Weights of a small spectrogram enhancement model.
Model: 3.37M parameters, arch unet, activation silu, widths [96, 96, 192].
Data: trained on telephone keypad tones over noise or synthetic speech, 40.6 epochs.
Rows from block 7 of a small spectrogram enhancement model, named by matrix and row number. Rows with one number belong to one channel. Each number is 500 + 50 x the weight over its row's rms, rounded and kept within 0 to 999. All counts start at 0. Numbers have three digits each. After the name is the row's rms in percent of the matrix's.
After each channel's rows are labels from the 100 clips, of 14976, where the channel reaches its highest value: "band" is the frequency band that holds the peak; "responds to" is what is common among them. Only what is clearly more common there than usual is listed. The data: telephone keypad tones over noise or synthetic speech.
# convs0: first 3x3 conv (model.decb.0.1.convs.0.weight, 96x96x3x3, each kernel summed), inputs 32-63
# convs1: second 3x3 conv (model.decb.0.1.convs.1.weight, 96x96x3x3, transposed, each kernel summed), outputs 32-63

convs0.39 065:497556587478592465440537514534664471507480448597489443514501505515541481540505429479493466539505
convs1.39 080:468476599463552421529408560508461378478486536447463443442531457489521455472517542538507434368533
band: 250 to 500 Hz
responds to: mains hum

convs0.49 092:522456386495434403522616417511568521533487509521533505463569498514452517579539426490527488499514
convs1.49 053:512448602453474501599516582422437533415494492501421548512593522516547541515534517547553483500568
band: 500 to 1000 Hz
responds to: rumble

convs0.35 104:477412483465423468483458497541552435475564490573563467440499461431568500499516421468379561514603
convs1.35 094:619525500520503455619575531503464558611507455523465502483594472498556504521595511501551450573481
band: 0 to 250 Hz
responds to: thin (high-pass)

convs0.73 083:468558533490452424441541474518537566430493498520436457536487478448400477560517486539577419526385
convs1.73 080:437524455455502543523604515453452523465504513496460506422649534604535596551611502532504497458595
band: 500 to 1000 Hz
responds to: thin (high-pass); pink noise; clipping

convs0.21 076:507419460439462514482596452530580569537492529480531508562562494505414548502533478466522505478470
convs1.21 072:580503517550482468509536538601549456527470503531431420532442514496500544614394500499547368488419
band: 500 to 1000 Hz
responds to: mains hum

convs0.56 120:439549535490464470559514476594550479546325458521472510477488477498389524522487533469478513507354
convs1.56 109:481453458480506556492489493469429510520580537454494486535559563579552469510625500565522555527621
band: 0 to 250 Hz
responds to: white noise; thin (high-pass)

convs0.91 106:495502477455553495526502580513414485491541438423509435527519392415471468517453405498569439481472
convs1.91 100:498495541582509612451581516476564571485501525516435606483526517485477554475521549498419557458463
band: 500 to 1000 Hz
responds to: rumble; thin (high-pass); muffled (low-pass)

convs0.41 133:550638514512653548607533518443514500552609458555440498519481477500530448509488422498567462495507
convs1.41 147:450423527468413493415462526570483510482473584498478491490568515559476586468569572500440593524560
band: 250 to 500 Hz
responds to: white noise

convs0.29 099:537443451441545594528519539485421595464596510449528447479519412432416465525506401462516442503471
convs1.29 082:555510530531449539410558513526511571546485539493455561473481546513491607384344519512492453507488
band: 4000 to 8000 Hz
responds to: clipping

convs0.71 077:435439514564490510510501536497438470489570533476497510569434528422502472552487555578592482489477
convs1.71 067:506502521598461572465555532538436520472458499468524515412533497500493545506529486536492553544543
band: 4000 to 8000 Hz
responds to: white noise

convs0.46 062:464477466436486542472581506430502430495403539510500520462467471451469467601531412524531503491521
convs1.46 046:491479494506505507558536502475537638479470454545503601415657526560489588412464488496499523507474
band: 500 to 1000 Hz
responds to: rumble

convs0.42 111:465505422494484450476437416516421410536494518463496496587460536472464613452345481577579531511424
convs1.42 122:436491450512525573467537536529583563369494537571566528465497465510500576423535534447510579434478
band: 250 to 500 Hz
responds to: rumble

convs0.11 090:574494466595467592483614469555462474470508549423544502542390498462461442535509403514524484566492
convs1.11 074:540470611516560466467531592501575542429418487556573394442486470492536547569558512509491514480461
band: 500 to 1000 Hz
responds to: rumble

convs0.37 093:516492457448490568530546463526430568424443440336564608498542469484508428483512505493494486488501
convs1.37 096:544507484540458450467502578592568432448466527549602438465562496507505523382537515437519498523483
band: 250 to 500 Hz
responds to: rumble

convs0.80 101:597459480508451456527528475479441519485521450473549540486521484517519391514431415472498474499464
convs1.80 078:442492452554428497422479490592494487537494518483444456399569505551486495457545568539452505589447
band: 250 to 500 Hz
responds to: muffled (low-pass)

convs0.81 121:469622475519527381484508406504421529448521459384495470377473470468448492469536465545528495492516
convs1.81 110:431478595464451532537565551551538497500481541543535559538512464469511631522503540459472621515546
band: 0 to 250 Hz; 500 to 1000 Hz
responds to: white noise; thin (high-pass)

convs0.83 075:463494583510506499524486527470565558494540486538524365574520482461508508570446488488510423548485
convs1.83 070:435490497491470458485462502465416519537495527460480507455523466519523572555516532548516426477533
band: 250 to 500 Hz; 0 to 250 Hz
responds to: mains hum

convs0.89 085:395495460495423445589465446397455519546567546456466391499506522504494506572458391499516500520522
convs1.89 112:524523579539518462514540531452497521566533506502498594410523479461458558362559547510489592534582
band: 0 to 250 Hz
responds to: white noise

convs0.66 125:505457533449483541413440458502431540500488440516421479495626485478521480550476498553523526495468
convs1.66 157:499522541435493460542544514478560493461513484558541512459430442418454520474509524413484492409483
band: 250 to 500 Hz
responds to: pink noise; thin (high-pass)